Weights of a small encoder-decoder image transcriber: decoder layers 8.
Rows from block 4 of the text decoder of a small encoder-decoder image transcriber, named by matrix and row number. Rows with one number belong to one neuron. Each number is 500 + 50 x the weight over its row's rms, rounded and kept within 0 to 999. All counts start at 0. Numbers have three digits each. After the name is the row's rms in percent of the matrix's.
After each neuron's rows are labels from the 100 texts, of 14976, where the neuron reaches its highest value: "fires on" is the input token at the peak. Only what is clearly more common there than usual is listed. The data: seven-segment displays showing three digits. In brackets: how many of the 100, against the usual share in percent.
# fc1: MLP up (decoder.blocks.4.mlp.fc1.weight, 384x192), inputs 0-191
# fc2: MLP down (decoder.blocks.4.mlp.fc2.weight, 192x384, transposed), outputs 0-191

fc1.318 126:487601412494558487507505517554495448551421503506429532464404378543611412466493525438489368534513486471437502502456581539584440465509502492514636592562608519474530410558479494496613527401552564477451536511436544510572442526507571481525396532541439489400550498558575491479539450505524499536464472507420462481465541493550505521507540524533496420493472508597543493514480447438495448417537547600468449513504431528577551504462452455564556527492578483524536464484461475481469470444523512499564521428503489432448441446495444464499492500561527494462480569485575539471458473488567499411
fc2.318 128:488438444525476506541568526454428516501457452526495496423505589495544527527518487554501587483465552555451476551456471458486588534515526403510467526502469583556465555467478476596385514575466441584673449545452591563494451512528524463444497549503450450494479542467564499475395562534547552457458503458572464503542541432505433463581517527531536542497490427451515440557521519474549503501526442414476454485445534548440418426559494543492509445428551500484453600612507454481498562590554501513529460546533462618519494498506556433570468585495489513475436382448446485501587520534535514571
fires on: "3" (57 vs 5.4); "2" (27 vs 5.4)

fc1.154 105:446497557550419463556484481494513465496478443544484516521698441504482518494430509539491658551467498416597454490568456553559447512471487520465540520460488483447437527389472506488567486541538469472430416524486513466499527582491570571472484395452507509512506481535461534568509462527568582475503469516548546415431556523476477520480439539606434530434437563381512526491590480561489490440505529479471553451546383500587413448521461520481498476510515524511580505465568547471525543455528482388477498513442496462545505444496500514569449542483478487510510451599617540536447410521488452463
fc2.154 104:501468420553506532457515552433412551489439492530486500500511607501583522539492426557525445369504529564502487511445603456552504538482485510492500502561498663522579451513355481472413504547440437531492565458519508493506523518487498457473601526504386502452427522550506496376569547513479452499511529417521465468483497401581453495516528546523586469508464491558481529491441495364459543510581432464520459484455506491461493496458514531519504435507515464479484491546478486600537500504509517506501451428460523555437522519506474454391504577508553507538432425421489499479670487512488577578
fires on: "<end>" (41 vs 18.2); "9" (24 vs 5.3); "." (19 vs 9.1)

fc1.56 070:488511458547496486549549517557404457491470532551461407497521436470543421433496470611515533505490527545455497544511441467482506454522526489512508536497475452488458537504523568415504471520402447458612546506440573546562450590523436476515524509492427443468447561514542544518511658585454385571505551508443474446426543439527533461421485530461528477521507515361476474529490654580463528499544446452477445493517596463454536461557543440553491490424485501460532515595503513378534459586576577468456473542506475550497498522544500437548486534422450524440437520490539410493530476468544517581
fc2.56 069:552533535459382512540444524543538534546544484507500561406460577460483540517523556486542516532526446533528471443417518481535436531494511519497472487520496509575519500473474464493409498494575578494449495588569516449496516474489575489478572510511653480517501558468451471531473415522580613435558431538529527505541486450537429536582516396598542534525484512568551401440506545437538470539413615463492514545573529589549465547448547533422489488575560515555493502436499478598505562406447462576462597440458515510503460502505514566532485407587571482531497503562453574521514507554462415442
fires on: "1" (100 vs 5.6)

fc1.261 109:526457468513573503505533551411534576564470542548417492534649484506420459511443510424532487487532497441561469454546488497503540514526537572554443491510442471517510501396499542557484473487498506567458510494515461449507598512540482491418544463456521549606455556462485434482546416470555459487501468514470480487520583504444454564522477532599453513452652495461517569473622502635460442479528428504432523497476500470559548530497494447399461426591514517509478493376490527369546488492388480500521423410514501502504547553482457529481437576504423481521511593507544450527440474442486429495
fc2.261 102:412480503505434540513470472499443466445534432508556451515526424492504482492520473493464478454520479580507491450513528473515532447476505480498506551543479451419453485586494458501489603491486344468467412540511503494503445463561491502456400478471490488557438466566432529455556523493434587501443467473547396468547496502446470402518494544575483472535487494430435449497522437382462521406523495538515442441474504515335409427505483445508436428375515516418575508656484484647501474468512525451552509549449511499469494501503438447575547459457519502459536495462524399452455497439497582503
fires on: "<end>" (100 vs 18.2)

fc1.121 074:502522600397382524555553486471494585527570522490497412545464578502475523500481479505450464433457556479514427619484536543433668472471438548491529526460466518439539520525462535479565537594440464521444494498452575439587511501465568617500508527530578490481529441534542488518551562534482450452505493468514510528486517504535428442531516479530516462544404424450539486474454527475511534470486537543509392520424522430533555582527465532544451497551452495567564445516597453530515442503506513421438439542529519565463565512451424461549496461424486448458364446448394523556563455527500455551
fc2.121 068:458515456573552456451504492485515364511434475484520516490552339474459508465497471477503527533534504494501515321548485502586439540551533540537429488451499447482460586533513529495500511470511515454536495515482456488478399531486482468451532453484422469570560493522428492494485436472528604511512442527423489536562447491509519552517486499571514548448442624475441526498477430475523394524550561567500471479502478509462436495441541435429420479457553477417398451565407515416567569428548585608499535416459513495469490455537554507586457546497583524465588549589521476511497546459551559504
fires on: "4" (54 vs 5.6); "1" (45 vs 5.6)

fc1.222 069:433564457487505473589509551457423492598413525475456379544454470520573426553477473520385474507442493446445434593565503494580528523490602501529486505491442513425433481566593550497500545466458466541561567387437460466521495529535566540443605422451465482515551467537471538527571529521572518468523474629422454463545502508521533533477561410510472519504504521455496435537441471474451472523598557548525528479467531507630587465495532513554574452477500493509443542392520457529579519580481447490425442489449518496515495551586482444472517488441473556534456511527484448436449496503532600530
fc2.222 064:524529552578506527394472530553522516418539518471419508520555542525444588414483553524543567490561469606502492426500449522534525543475480459523513549542493546583572513426510486577426513563432499440450439642445517509496542481568490462532452639538509500484489536523474585405466453548466492577573485475509538529509510452506410489529510523577581513529507430501477465444526543502619521444497513528440452531518495508462434475494539519509497573578513528489558522578503509471534499416524547583506529450513527476545506461432450656578471510517403468436557403523521509513637503515481398529
fires on: "1" (100 vs 5.6)

fc1.218 068:384489550464565419512503504582464492469572537555501406593529426480426526436473446508538524499482391341479492500593444434416547462502528433397477544502484506569500446526627500468452561469441527399491592465506447547423491539452515519482500511488464512493464457491577586479557537448573456518536541502408480594521625477478609515535447470427447521507441518534582398562517389539452469529537477426499488460513551498560505558474539459506460453469472511495476538491538568524464566566520527454510573513542493443515479510527503502518525530444477558473580547509500483539541563503438522448
fc2.218 075:574482464516390573497481522455588527567411442538462594458433556495549511482537572499509491502546564591472470428445510509502457505502467551450504492503500486454544473490437471559517481558498402594508487542528577507547582488604532480535482562544539485524491538505424414445470528601368507412518483437653484443538450521582371506491507592488543515504521485461469594453512499491546572462469483552492550491528473506486509488545474516477476556567543533501556534474417519448504527462539465574485432500440464551594462525478524487481504437616612466551509447452581485438433569418497458496
fires on: "5" (63 vs 5.5); "7" (37 vs 5.3)

fc1.185 122:561505473504401513601543531520519474446487501534479538598525502541377550407597506540480601527481479446463620559470479355524471481598441531568462521588468472493476523527515485544471498502423434505531480515543537488518554554523492459500493516513461521481500571627477488512440513492397473430441564540554471481472615522455458540527500578468573513541576447541436525541488515496529585541426541366478515550529513452491479527486496549452442449502429523484499477389476421449457599504437523413632466533560511442468549528468436518413479514490471471498495565491471456498461458534559543506
fc2.185 149:486410530508576523437566532490491454483443421516517440497511439468640414522485500468463465491602581571470478503396526538504506530464543459492484522524522448480423493470426471469492519436480533587422518469504487511482499491426476489433537494517554488590588466494544599479530475537474558565491492497492517486453451494519568522518445436512509539496384615497545452441534482458500411546586473458473528466498509477523577547584433446502556545600504473502495570468475535488441514557573486572480594459414503413569455507365511468620503502520575504427505443530488527530363494380515527487
fires on: "4" (32 vs 5.6); "6" (24 vs 5.5)

fc1.24 075:519473512503587485438539458464512573602509507446637507451465605449553541464529494477569420637436504443446497524503498580463519529547452448479490531515579405539534526454472559562566514461450468542525512580508509488402549593461481529497478575449532492520431428491460533441546488446516502532570480577422497469521567499478425522521457497621561475513469449658463496427459458446484535493547584512508442541432506543467494546524465437524478440519574336531496504560545430543449490485526613508474504474592490429523462456473474481535517484500486427518448502492561495465452521437457464495
fc2.24 074:523536440582392439529432566520547478389491555437455443459522481554498484550570550469481459392517523577555510466419449498525504531541569507448514541481464478446491480542595443492453529499584424522484562525456459500529499490461523563401480500502489487507371461435495511527540509583532472421423534515545554486501401480555581451456527447495493471485595483385558490469593426526550453465451422471495463472492457508505487576447516490519541531555511680484510473500405491479550459440446458460555499580363530564487503474543526532439483505534570542558544431494464485415480500550509559496
fires on: "4" (21 vs 5.6); "5" (18 vs 5.5)

fc1.94 107:513532529506564482528587522519412533561517506503484465569541451517583478528448516557468562492470463538493404539390547505512503525530550500525538462465497516509517493515495460444552540506493538458412535402541646503492476456585548513513585431561359459482465479584517501476473481514460531549435493476563414514451526408510495575538609539528478538465396474559501418513380472497471484495516560566560499400470429535589531520438510613450532500523558554463575555596446495503475510543570434446512441443541515503431574521451489580473467485503501553530562482459524499567476415480442396558
fc2.94 099:479467400497512499509447489531516497518566538556420545333487541509522549440484411469531419541495464509503448477588469445486520481494432531489469480505465457518513540469483450571442539535489451503594594660444420506545512494554397458422471598507573500552543539452575421470488555523443491563575401493525478461570536546490488447440564441531528511464545512489474602479621486490501566417567446452479476487508541447473430484530520367475488509499461510535490479503546495470522556478534567532543516595586503451607448493492540422514484440560422550450441510499529461527515483548464524428
fires on: "4" (100 vs 5.6)

fc1.211 099:495572496555502482493537501480490509391514587577528529484555476534407527425560565378540554476529536560576520475499503514549396480567507490522593546532503453423450507467480467594498482556599452496497469551492451527473617544542538485555471524534516458415498449473504477568489503491458483523481487466547460493606525507392518463526435502483547445418488502424443509497498467518417517588544489537479447532564522473353546536474526528473502487557585472389588567627502430540447495507520447505474522509535492465430447497574496628365494567436515497567495450444500528507477426517443529496
fc2.211 103:446561451526498470461454392503504451593534510562533505565482500508547585479498531579431421509514507430560506461556533491459529452514492488436554548598538566536465525502510556515556504492450511435577494497539542458577453521470514518535511472523483545525418500530436554434504452427585463472545516527449574525449574562424487470456550569567540457492611495595530438512580560464642514390459575503509479490502489518469434465454505488450526533400453454525471473455552549484502466424522636511510457500397476541479536485579476531673504583458516497516487587494530423543552482434512434493
fires on: "." (100 vs 9.1)

fc1.270 078:540461428486507558503514569576536437499558463471541530492469556483504425587503561372522504561503532613506412550552498441470561532467594541460480520501490518485503537419544520493529490486503547447451524559525567476432462472469490473448558555539397422541518555467418462499380489438495488498500569498451518547475523517528471424441504480554451470629473491499534376489526442510521503549526556530502571499458528489485525451418509447486531501490464481448531507528398599576570540540467585471554478565431547463429538593442433491593486506452571457553466447539513483564596498557494656530
fc2.270 075:590432599500501501516476435425495562497491469472434522448569484526579619439568486576522488457512481397497403490455471485484535436548500417495504470539451494544550485619476478523535528515522563561457461412502457472536549470490533483559434483542609529470461539536557508522587557626513520504542498525540454457582504483432528525576456528346558454563478477469433572575437550554501414479485533469486578536464512505562465510580454592498480483458554552552469530463588484480497536536479469513462531451519508502547451479580550539432473519618492517477523548502480461462395494550460366511
fires on: "5" (100 vs 5.5)

fc1.364 077:470573569497518497588553435490540509477497480510396530535481520435551424487553497539483615486470461447470567427464546481528596549561472452472523578595442411460476554588522535514532512485579534503548454545515459492467475484434489478433413439503577478488432367597501549409575508513494528545585439396559517541487540533512453485478481487532462571543395527475536478494428429499510506504465628551456464418469504534532498525574456555541436489487545516451487473480442469579487445535483478585447479585521505435514503560513438548557388498483547494495550569610517602548461508495527459494
fc2.364 070:534486508474540540394450525469480543559595462501592537559561531508439537483491607468520415549585461552494476520492510543498414488452471589529494487436497653470536527475477504429425482484450467458475553508464504514512537574551506451518536576550422461512549580409450436525373540510532542497462563607420503540486500522471585537548518438450521548442524515485544491490544461496396447480614391480539517500546472468477480561496518424522545538554498518440505553518521560498497590553564508479534564469549508584541477485426531434472620489516504515504428425494433403487500499446468592585
fires on: "5" (85 vs 5.5)

fc1.131 093:489562353545518467519459604471468444518489460538503469476506503416539454539483546601473485538463377525436449575445500608499483518569511553402472542440493541485497513603450486563383565528533550439517464401522594474414481546547590534437519514492418477413538523490548435571568496571581490379481495527499491520411523592549426485432528555428583523484499500466515535468518500507458494536524457538487472528533502507570535473558463493570445465455490450513471458575485456508535539450385532478487497511485488606601506491492481507453500567470520518534454452534488563472490509474503580386
fc2.131 086:480505637483445523352531471491564650450503422425531480492578550515511573562517477543482529479559579522507476453531479470525498551559462426465511464542495542573626490416540503432549496492460468499503512553484417540538501511420465502582513523510549526586390465505469512423452486478453517501496574564569502524482448489384531580501447510569401469450506525568563478462529543521584581510436556437502521468368492491500481479439487495416489615452461599599503538483588537444483469539564434500514500456480482475485471536493462463546519494538512518448516484505502412475529548549473544564
fires on: "." (64 vs 9.1); "1" (12 vs 5.6)

fc1.85 126:523500539483473486564571472518532509427589496521491525551599471499527490451668443600516532489536510372527478509498456540469462510603509515461438517560457426446493513587489436566494488490589431472469523543490492373468587582526458464484441575487528503478548514503463503512449460542431480430456482535489590517480562507420506548524487503505491480535580505468478440571500588489538502461397465449436514542653492393372413529453483486487453456518376545530544492480498418432464507534391564528493452522574497463429508491477454499454445500495450560475458502530528551468514495559511456492
fc2.85 147:530408504491540512550523442547518377488419493540466522523466490525543490510468526362483416531448470660430482532421541479478460495498525410511498487428508503568453518443529482530446465532446541498528536486536548725527436447452473509534499450452585479498547437458542542556529601452459490491482575457493458458479478481527567477506508473480537452492419417471533521438429506543458496560499477470482496511487469588553503567634450520553525540562559472506455505551478538557445582557573424443501589571476502524521466493453605461489498437501501490515545491538444497551392482429471477495
fires on: "1" (30 vs 5.6); "4" (21 vs 5.6); "2" (19 vs 5.4); "7" (11 vs 5.3)

fc1.301 129:530450561425466446582473485480478573527575519586472556580434490523522490510494457494520508458483534434449497456423515520421533471492516522518489517433487509492408495594589509482478482536562411523559529393633449531520627520465417535476499482506584547527505435580438536465488449469542541515504618509528464513448540567427554560472495480447426449492510508446578504564478476482456494625465464404474532515573424447502482529430425498422584461463502546491492558510449461519488574548375493486448544498502478534435537507441503567558492426498432553597544484608474536451575496517475448467
fc2.301 124:516454339531489562474472511518505471450449414555567512458444452479577529487492445479473418530527489534458462490474508439479518522503475567495504488541441430444470468454519500521487563517481578555513528568543580471510510514545566416479506510492524474554448419576519514431528546561449511552573415443516553440607469589472507468451526452524608476442424531442494532490511569505431497413583436455471460492463502528460476587571439502492612481568539545542434537460445451511470593521583475562577558554558446449502438486396503396471526601562527570556501460484583433454426498488454524525
fires on: "5" (30 vs 5.5); "0" (23 vs 5.4); "2" (17 vs 5.4); "8" (17 vs 5.5)

fc1.319 095:552530541525460488556397444471541546572490538458535583472433547557471469480464504655517548543422545465572433448500509474528516530487494501563468491459508494475438476464525556481525445622557437515487509465560524479524450598379585505495409503457499516417518437526500564569485535463481534488453458517513425512561402569560383453501467455518496507498483455484455524508498445459531578523532474492501581500433539528535519555541540513562585487557539389439452516458439440557482501567473507497354490599425411533507522499553500541435504544493573458631500485468505483509473485491520413602
fc2.319 111:405475547481509513489604536503505393431486473470514324605510510520567614529492449511494591441557456479492508538502532464499500448470492487438462511563470678510589578487461488505529496498403501462516442550481469554493491500572421440390562510469493531521475568456500521452501517578524577617534480525547534473468519543467466501542485523529525522511468540497411415504510501396454535454571501482491448588455536513536569457539563522466483526506450524520494499519437523512488498509633555453500434497414487492407607533473495486629467498455489522390485490579538522528533504481554518513
fires on: "5" (97 vs 5.5)

fc1.359 072:472483545540445492454474515512420448480401554591410470536547535439499529560475430531606478530420487611447485484452468500538418593455471530492503527500547537444445487593577530502529521500424432516614407476539497612534491470526418508487418488503511450498467525423508556626526535526412464447447475489491576490498522366519504470400491562488493571478525498510543554554617564482537473469396486471482499512552509535384502421513477512514526468492555428579511497562482450479519527459506516580485414419478512584562441479488541511508553444471527519485456488533478425574478439476444566470
fc2.359 074:480475486488496486559527489545564555484570488511566510446533457470501451505511528488348515435482475422536537514460550486521532410487526456491509520490497419543536487405420494498559470534555569464471566622543523406478524564452556530428583470473435470477480456584411482464440481563598437490567450570513414449545491566449573521582499467590508479497510496506436503474412433473438553515559552501533494488467460494555481523504495504508546605528503534427537492421505565540509520547468454398505481614505494480425552520451503444442421459435444531561579541491421558413575470622484418497
fires on: "1" (100 vs 5.6)

fc1.182 075:542454511485492490561494426502454554481600489519587455447449608527580498511450507479524484580525500490409484523552457507531456542547531532383443513475479499613496504470561463561456454448502495518540512488536518504544479472594424562468439451457555507515439462391467524532549468457532428596489472459486535593481470488516465454488510530478488508513410514524578451459463496612505411517459520448517504461522460553483607571517433528457477432562477473496519619465484462550512421479457495497521608426610491517550469502494347438621517586555588423544412564455544514523511474465493484458
fc2.182 069:434578525491499511425574549553557467524409602512523563568520398547377448466469523440468461443404516547539446451480596414558514464472528466537599461531521445452476513538466526454530518499464521475485536472479469469453432538440554476558576500571501518492476462614565492448461475556529510372526611594466537446527464461500582558533461461506482442465578466529527513523578465440509449558493503540536462597472498420519435500509466472521539546422522526514489537527505486467461514558533517444495466594361507434447473503475624453458525412482491520516592488535495566507419503573522513446
fires on: "5" (99 vs 5.5)

fc1.176 068:475460494535513511448501502463445472447464593466490543460537551486368408501507392537572517485608501625571595507540482485509494462567515531452507455468472516435511510447594562529536537463459535430474525518465518480391489523552549512501529536578451465585406489539456518481478525507465548493550412503579431541450503493493466504427426501563461459563428406468521478490424480538488378535471543564487566444521547488527559539522522429539522485569496491547558427505487514521538576453423457440489471519559491503499435444478533502494525550560356442571559471498435520501621456612507557567
fc2.176 063:500472549421482415562453482488536523454539405524552505460447412476613598553485529490455535490451517411512490506495494519516513491461522474530507596524509425535496489564430509494520529544497524509490408458560441508492508496458393525509568444406495523490613492500472464402567536473500474517426510517423555413563488495452503535582575517438574501492564605502492525551581456480580593543546441494467491570444509442509458444464513571476536456492550543407407515479416488498460487446589593482553519505394487479500507501508421498486485453363578522470481494524586567476360530439511471478
fires on: "<end>" (93 vs 18.2)

fc1.191 086:467590575474560512469515447505486562541445603505484457500552422493527471552462509615485491448528509440492506457513513545444604514529512556530511505566483517454461515526469358476531497499514443551505507542503463579455518448530534480528484550442459548490540547485553517449495450458487493392574455499432460580505485406407504505528508497439536495371508484523548471552490377581562600551458554578478482446532459381575557575470579508495447499474490471537567561457581497431504496505596603480521453544526593516361516516477470544438477441503459485411590448494517448496535444452500514448
fc2.191 082:559436406559457507509566619550542376463499478507568498447405575467486439466503468355425492535501494492459480552488459449460456449485498529448490500461482558452502530480429415573500488494519556453493515435522531445458540517577456431535532514562455466530488484469511458553530607473482442543424598509463560387540533486602449454543499530567457507450474414474420487410518440387470436459493496499493495583454500571408468563537471501489555512545578505470470598521398490529433535512383417462462551467554502491582523452470541445455500470504514500532487558544469566511486480551454488554
fires on: "4" (100 vs 5.6)

fc1.43 086:491551412502539498470442408545549534521437504438514608483418504475470436383532548572450505456449503644425447471528489479525517546544490528479468555491606519566504558582482489466480543511522466535514518571461476539504402559481472543476445511436462485475502440531524565498588432534524510504391499606452511542479404575487509463514508515497411480463489566543505483556448464526544582538452552604536476580502501468371491576481506473469485523464457480469417465491511465535483571552478417493538436448486513484555544482546358559466500575528519504467592462517530434376461563563564508476
fc2.43 071:576486531528391432592499636505459498451534525513454466496549517508538489560472435450472579576549514431498475502495517498541476408533399540497541477478502482497534473410506540512518530513487541488450409490558490374553564389547476466511530551566629473544538535512511526442458509430495554453480427429553410483591576477494449514488571450550483505544522558520385549473491487450468452514523425401509495467452511483527470500562477490576585420540557562553545477585546498459452490434548509475513517502496538499421523515383557413522597382517545465474451560482442499495528484434480537567
fires on: "3" (39 vs 5.4); "6" (33 vs 5.5); "7" (16 vs 5.3)

fc1.210 124:433531500442472437530495563492504512489479485501532551418495527467448450572513497565491513452489497535551523527517564518523514534483530550521445456397487459485524466574464397434511472499491465495513469503483593529507534497502495504532507492514465520577495488488463483421523496567563520491456481482513493447575625418509539527545586574419484510437414500577527433525518382603493446527528554501486523419433402417521579635464483499562420509460611585501523543608514603488394510478559488492527536496454502505434548545437489396579510477524563482471519543485463496492476424447477304492
fc2.210 117:510524530464549483499483442644532602555493476472478558598446406474502482467493503508378379550591458453534463473567421556504495535524502524497518483572504536549410529522433452491483536482522494508438514498408600525563431440537538439493505512574534493523492469495509497431510529640498520439552527551462541540459468545518524463488487467610398499436500521493543506578477505518484509504479516527471515440511468515500447461472487444461472572506441526617465507372508537412498514491450537509528509433560476566608476501563571481422470573601452496430494533508511608524601537585534474414
fires on: "4" (100 vs 5.6)

fc1.382 105:534569411492545423532472497512616513514519569478541553541462529520541496523615512558414502401469529581468335399514502507421478520523517565491450533428475539579496466448502471541548546480499462538601480469524526586592568457565511509471461507499615509552481461416461572389525496581524445472478534587460430450602411502390540576500542508593410498479511494516489464462421496448459508542506531552555520429422422484494592504528430494498529549442521488541477498537556526488561558558464499459442486471501422546488506530470448516573451483479479481470413480518502465462525508432513531524
fc2.382 091:490529471495514504487527526519447482456461503477421474477510476457482480504504490461548479615532415360484516469536408550510442436561468435564515504542509475518465513603609527471571499521521487535441417515469395340462532549454527511483507521494442531564548532573523472593515556472562599484527428442372557490513546541544412492445415546479528568528528531471477521502560498497464521447509521498512490509596482520465440559505515538482522413525541514451482471393519456486430392530488528506497481603480471429643512477543505363442452548496574508550598582522520492470517545539483505455
fires on: "<end>" (49 vs 18.2); "." (28 vs 9.1)

fc1.286 068:476577495419481506626517517526529433577471500483501528464472513531470516596592474499474495592621545521409455591531544426463520477417513528480507495528455521512483498381505517485529510467488427382582443486502537551397488538576475459438597586538589501515528564490517517561483523533419477359495504512548597451467486546467511509472523490485512526447567574461504446523461508517449496451476536576577559456424458565484487426549520521503567518499502517438505476532457484529455412462531574459455513544386521516522478484581515531590424459607584478502429531471519449533523432438462558461
fc2.286 064:578444502592549507366547437519462523429560553503530514531500494512513521478496448512533519433467465477502528433476476530467470544521514486555526475548471474503563535582525492477477545435485542494464507624479531411585577429438502423494419451454447441460490437498524488461495476512527464673560523542445433485501584421561526446500455456593546471526440517520514526434586461509555522504615528401495472558467514468493524559427489493475471459476506472555498495468516471557538653523488439508552514387570486459494504505391548514466510608400407444486564494612458478484550486528480445489
fires on: "<end>" (100 vs 18.2)

fc1.31 076:526533512462500538530452526479527423455399522465498595527475439566486496460450547418457523472511420467477552522556543408568620462510524481431539477456512501464469537594592445507511469472509509530467503394465462520500529587471534500581561484534450459498477490552484499532427457423559420442531519479610502531440518553407568516435622456423529537487474550409534498579488455601486499438524465466478533526468412525551447527514582603480524501379470520518430485417469540488498494465487543539479436511455477459509530525493542595620534510545460456519443473558418593573503492557468589441
fc2.31 068:514432588548572480436608534523412558473487501523511439487533478459455451429470494508417544502523549530478521501454478489488464423483523500526434462496480526518571562439415484451547485516456509453480428584556483441407530495565442467533454470520496509501587447413500501555516501530339506555508581577466480464549485395571449510564344475560413473481482483568518519401465411456497505497516538512494562449485480544510520557492486471513538492570466458511539536582432494560507492615575460540527516473543502523389563552481431450424444498435527510605540494522555388512424467509437458517
fires on: "4" (48 vs 5.6); "9" (26 vs 5.3); "5" (25 vs 5.5)

fc1.70 089:485524530573469404481525474412477511567531567455437537469458517488486555530545518538465437565595537486500526547591496499495463487484436564505474615546516498445533431432501478535552526522433441516496566481436590389527558454550566462435626450577425544563529613450510565435470469512471545498526445503502492496483416465534486536492414519542540463512532609581466433430446491481489412469557546565487410515520481462451568491515580432467505455516545476517596469451516473519483524417562539451564529337496499501475421531510479495471458558444472429517431549503512461412554536539471540544
fc2.70 080:511513387372578528586459548527458503524435565515538478472545505501617488523529501533526552502455542429514552484446564418485517446477501429521551478485476552585535536546517527498542558488492398530502470566514487623515379444398420477507419552433535483442495367486539431447502483533548518496543508553538486555554515566489456439448619465574560510456419354555555428523554477501527626549475462463499478483421492530533408501473568490442492539531492505509500459524456455486499546514505499465510568577479519495497490502487479468558469595512528536449547547457539534564420461469511508403
fires on: "<end>" (97 vs 18.2)

fc1.83 194:532560440499456473525475399533610500438488549512482472535464490487456468533577474722576510594458506606625473515492520475501503467423450530514508489387480501493440518450495518558470575544484501479520489595520572511451513470544451497560441465445520491474486530512455585469480480471465463482536434565501551399521514475535567391463568514580395505543487510579497476550502502566514512515430442483474496416527480560583503470419435508594489459435513513459434558551503562533469545435461485497487425515547453557492541510478592513577535492485526507462521426525514474508419503470436372547
fc2.83 192:526520520425447442529521477506463601542579493495547513513486439496478606478518480569532431476523504420425501555517639533491520514447494526478456506472480527433456460527309498480576505494514466543515578435507530494469500536433575507492540480475466513562482523483484514537496395464631570531482570541440547421473481468558544613548472488398569472545513581575554442544453512523482568436458450528526483433560507433597531489449511517545535482456527503510451544526545533432455562438436559370504521404459482482467509526481463498546481561529480460454444505583528398451621495465510518485
fires on: "7" (51 vs 5.3); "." (24 vs 9.1); "1" (20 vs 5.6)

fc1.374 089:453482503433491536537412489586422562449523547471514494490564526441475374494498486475521494435452631588536511413480498542470578513541504430421504518516483547496442446525506582459524520548464505541477486585511507420567452572573547496475474447534414501464517423454452452490610457491548515552495436452524500549508524557474460432517546566568434465469520588484484534567378449445395521484526535460466493567427458418468481581513518488453482526440465551472508472571513512604541471534392622557492461520553488585423529449563519614421541517499536432417495519475529505500560485495479518488
fc2.374 082:484553462558517538375543500421573456521467458477521513486499358461529520539504516502459469492559361462527484516498486483568483496506467655497481527456506507490510495426467490540503547416493490440498474362505552515477528475405501483439496549495615471537491484559536540545456578490417418384554522501451571499472512424520482585439495416370517535530453482463502491468597434442513417527467470533534502432586533572480477458514468514475451555540495470522525484455448526317478528446611394491524560512509513463506455508523492429607519463501461516535507480503471496512425524501495487530
fires on: "." (68 vs 9.1); "5" (24 vs 5.5)

fc1.284 160:446466420483452514558504522471468478558584506469499427526534419491475556457492527529608461404480452490521629448583565498508527481498524465476525485435397521467482541446529498570477558503506506418550444491494531561448501440523545493614493452358483625487414603504493495458490482499478545524388476448438590544528546560513518442520542534445540441425535480444548421452536476536520498551558491496519470483554550533507435477531354485469529489490592537461561482584531504559558505472459476597557478519454469443508553563588486495517575575454516444545419500439555441443451457506456529454
fc2.284 157:526487624494398499510471484530459516463597532498503502420506626493477488485515539501549557495361567424531534463473440536498603532512490449479624456566509465437563509460440472548529540478490484512484551570477482375517484444502490508523461547480499535499455444480512576471553499516634481416574482461554498558559475394472492410501502508572431485498582502562476623412481493452527578457488521474485479508465528516464539524504506506441470486411538537502482468618544461572565444440615580490496486529588518426521466509574520562428452459468558523407548488431543478557501535477509475469
fires on: "." (100 vs 9.1)

fc1.340 143:436534479500585487492542470540521499535480494474479546444568390512525529522440510519471549495496482507374414508480478591480466579541573487470486557560429528539532551446459425479612550457438506455592431491538469488543481472528564462435598455542570456495564527451500479478514531543497550468557514441476532550440446540635448537509430426494495525479452435446471544454550453414402448558569533482508470546479503430475521448526555510432422473571485467475525307519526478477499533450559504552445552472418496522458528602543433538531446571470444520533497551566552537591460509531532578531
fc2.340 161:551494442580511482500430574536437563472561482500447447561517444528526495459526542539526526585572454510432489455509471558515501567506496413436594419505500567572479505550492466526480557519497441536427551573505581470532455478507420490418451589526490498548451563459502540398416444582557540637565491577493446516466496451495523465509449542635404549476534497462504445597528502578567445456466504485496479442516544465532506491450511482495466565463474591562453519533539515511566446483381575559504496416529524559678478494474504448468491546510493499428494543430435470513555523493498555494
fires on: "7" (49 vs 5.3); "4" (33 vs 5.6); "1" (13 vs 5.6)

fc1.246 104:462510512531522511458528483553514471502427557509578534564519513536518549422466555455476538515508409540479501489576474527502399493479557493475499464566446427485517461446470437471530462524445474510531504468448462633530579416454529486505470488502564439363488450486616538457473566472476474567529658523516490422525559463459607393505554500412512506522484571518474567515611517505466500466528493478508509489574478567493512372479429440549478573485516387492473457432514542428511530460413551492416503487460430455514469541553594609589461530412499483478507446507446585498455519527471465536
fc2.246 089:485553440419395600519501492489495544558565512506541430410454520499495425585484551469529371548493569484533552514496537486501521544535476499496450485445520475547491439505511504550425447479543536518458499646557585399537425528447468536475578550513511489592456514449351500599449445569563472413497425528532518472495469576550410566534508471541399474474449438468531555597427490527470507520433513484460521522540511471500407585509476569455448498513477525503511466510543485551490528568558470516480524501576509575463525523509506424402554548571477536570514561472536429487448482525500409411
fires on: "1" (26 vs 5.6)

fc1.328 171:546508418427479559515475533431492430504584484552441503502495476523582517466638478554469500512458581480423622549447475484520483500536450534459477529521488455496591464549534524467511487616471501549407477578540522567529488517448549513517511493524502558473515551566531528436470464406440508526439481577493430492436496591494503538480537572507539467509454511535537532469371513468467507439415449394487493578566472501476521569429442495476515479532419482515477446440458428531461600498524480464659477589445531490454572487469474517423570452471500472514457482491429532512500458603529659462
fc2.328 172:503427495518532508422580558593508507464441464464590522504525422519532527533487466479435515488611462483452503512486423536488562525507494584527405510503446522555382473508388434514509524463515473500411446419558549563489536537568461488487476510607582497546584432484533479540547548520451515603550486520524525495464547547450518548578423496470537502508421509455447483501620467513488423542563446484461522434442474505521543487530456503561495540531483463455529492342437506424465564529522436560516559390528468476544540512377521408579415589478597530511549529551566518519473486473524505518
fires on: "3" (33 vs 5.4); "2" (22 vs 5.4); "0" (12 vs 5.4); "8" (11 vs 5.5)